config.yaml
spec_augment: false
win_length: 400
loss: "softmax"
encoder_patch_size: [4, 4]
encoder_depths: [2, 5, 2]
encoder_widths: [48, 96, 192]
text_encoder_norm: "layernorm"
text_encoder_parallel_block: false
optimizer: "normuon"
learning_rate: 0.002
nesterov: false
adamw_lr_other_params: 0.0026
final_lr_fraction: 0.05
Rows from block 7 of the text encoder, named by matrix and row number. Rows with one number belong to one attention dimension. Each number is 128 + 32 x the weight over its row's rms, rounded and kept within 0 to 255. All counts start at 0. Numbers have three digits each.
# v: attention query, key and value (stacked) (text_encoder.blocks.7.attn.qkv.weight, 768x256, the v third), inputs 172-255
# proj: attention output (text_encoder.blocks.7.attn.proj.weight, 256x256, transposed), outputs 172-255
v.53:094158114135119106089136083097144111137193164151130100129138171089056085107086132094113123139026064136181099111124179151122154129085116113081099090101120150136105165113121191156141078112113122079168159090146154105147118132127112120150097141102091111107
proj.53:137160101142123149110155142135127179149090114112149142122210100117158108151137136147117140105208123073113180095136117075086101191162151136142128159118147172098136083135118100126092141111096204151076120202159141174116090134122129102101148104118081116171
v.54:110113132165077117146115198058097129149125091110175130170153088175138114123136155112145096132129145103140043084154143136116122100151121109127121174090104093198141183191123097121122147137093137100092107126110117136204142128129114130115220120121055151145
proj.54:172177132098125123138112082131144089138174117105104132078075101178092100189119173088131182147150111165129198086112106157121211148157116132141123094135106169100098102135138184156153114161085115207117035171126156137111124130113166130153098179121138101050
v.55:159084147115117103100164111139135167117119109129113130122125139128142149153108168221154153168241138101099136126124100156101095126117125094138061124199160142159122155128155141100132119078152097169107150160178105153102133111127104128044121105120142130125
proj.55:042156096050156175173091132067140086111125103159150129164115109159125141146115152134103158075092060152156127114116134116140151145142144118134136091124118137105176107137130149160153168146126147071125099011137110093176138158155152131178126087172096155123
v.56:138082094172161095146193189121135058089106137099138131140114119045130147139097144137142085125131110214111115119125149115156177136146209173101153106145166167089184121094085119130109087190135136163163120126146148176122115191121091121169144084134124151116
proj.56:200134187101077108085093102122128092157093098126180084118163118131156115077140065167137190145148151096161128129136157148120101085116080121168171136112118061146120121095158135139071175085118130117152103106097092121088129062168175092113123062134129142221
v.57:118098143073099133147136137150162193108071153159133134125099148169145131152140165168131112160167144060088139133148092151103115137101122145126062143166110203161101092166165131164118149118148123094117130150213087113126140095061148158100154145138161152065
proj.57:096140093086181173128129134103104090112156137133133164164118137137163120127166156143115089147127085151155115145122069053111142141120143107104168140183095113144149123116122159084154171140165093100101089091132066108137200171164144059125100111137114077111
v.58:085138120085096092142152183106108138151177128131105093125130090201135106109121082063058108162098117146100065043151108122140159097134109079117138099118134177157111122133110154169150106177133143138140088127155130095168160134169177108180194167136134099113
proj.58:158178137176145170194109105156093138088085147119148209148125113116134118141158142082196080159121178099118167166159097170067105151107105160177105195101109062115156126110160126113131120115049159138115086171079114148168149119124119147124094118083166105096
v.59:167164141115126119048148086151083098115118181158125114118144129112132154128072129129175148088119091109155131105143085129130152153069115145086102113141150112188074149110117108180109100176088141076161192138032125177138135109116115100111129149172073092112
proj.59:070138144108110159104133148080165147125085083127157128167153197094121077138167144190092124113144118169190118128069121112114103136165167111158159107103104152104192141164154133078116179058145210115104131106231171115113103186138175144108140119094150119121
v.60:114117128123119136144114127138143131154081159128151183158141103092134146143159130165167138188100070109118175143104192126111068116105125150073119133116113157130124143152140105121096129113145157183110107116147068141133068089147135093119090123150149158138
proj.60:110129132131173176147085126141173148117186083126133072044152078143112149082164133113105140088110120110149100122145085084193147125169082153159109131190154147201129135127089101146163084150170074087139146153148156094077177122084066153156142139123127151115
v.61:114120141077131123135097128096099106125096139150160143096131130108115152173099131105110089193051108200110128089157186149140133101089126110027079165109104169149088198088103162169164129140114094153094184123165140124180102109105095083155107160154116167161
proj.61:135191086142134178078133123132172151133156092093162102157121103089181075136154121138166121063190110116154152143112067101168127190147125170182159096201079161104112117157122146089106122158155159087093079063111104139097164185095169116114098115128102089101
v.62:089126123124116144124123150146163136146091146070130155093080104101126116130161126155225106167136110123122107131112152093121105157085132101099081153135073127201129111187123109122070119107183182114118109142105107119174134077169167163118170139121121111074
proj.62:070154103082125155193127065104113120111184096142104101154180127098117197183157142128052131111178127108179135145181075113098095073146089175146098103148143101145169117103173110144155092146131083154117141140147138093109153174078097097151105156115142172100
v.63:081110097109112110136179131157082144086158038121125170154166124129154181117141117103141141159159113156130114084081127134153071066095124070164109134122135174088090100130168139104135135156094109190106139146154150123090119086145061116135175147157149105201
proj.63:133126139116122093122099123134135126141117180148110162071108062161159061124134116108125091145099104083122138160105113148136174173145165134104108101164096133161099147151121150167158149151161134090128130087119070163157111130116114116133089061106143158139
v.64:112140101098117156146127137096162110143162131135142178120121126192104132167068170113155145162144186133119136141097159161090168160117148106166101106125111146126113077072149161139119135094189098150214172122126118172144124172100157132147138094122113112142
proj.64:152053129124166149082117170165103112070168199158181141166185189130145121117191129123121122144086132151077138079166154123112141115108078127132157099161144127144113133161108123162076114147096175094122112129094155164124145104125104117117123121177147169132
v.65:123092190219108064157146138170127062130123162135135139182129101118160097120166173157126137103085077157139106155126152164152128170092136090075078123114114090071084091167128197122166113115148144116082153124185084123124097122117134162143154134099107120123
proj.65:182159067169145162153129122153163122111117093100152118131156120114113146094145104158090102131174130111108116124118119099097140076176160190200128090146089080103099158054124075101183127175116074130059062165115158084159138143153135175192146129113164153109
v.66:133123092115142069120089126136062164199089128101126101132123095136160191173153154101093161120157173161083110070138140104132144110168112150131132135131107135101164138084148168105162156191110140138109072099198126133145090111041131153129098155119123117149
proj.66:131156126115138184208137139175124126098108087170123200062078157120097094113120126118165183127105146078098062193102142099098129171126124116174105138098109167159084165112123084160101118071073119089122145167151204098124138146155142112157173127141141135110
v.67:113151124119157110098184133139158167080116136181158147224137123198097088140084139122149113094179133116136156142077164164114116140122121094084081073151093109157084153062112149119049077111140160107138205094119072111115128150101128119135137136130151099131
proj.67:160089141108127056097066156120094118165150179125134123119169139126158123147159110118126116165111138179128133113120108163097146124096120140136168204085130112127132138160126072107160133109133151133104109179115125210081155118119147123123093108032138131137
v.68:172073094113081122161145087097102118141142103119186052110149182078148124144171168102110106157075063136244053061141120131132147160117165130117147100086134177132158108104137086158154089160167121125132130135135189166201124139156166133136137122173109089136
proj.68:117114085124193110135222123155168140138123129113081127147128138128099158086121066150129178105150189133129104194168143150156033096135151157158115200099062125074111127093118141138145140118113102141100108206154152072105151085096113095102172164138116112128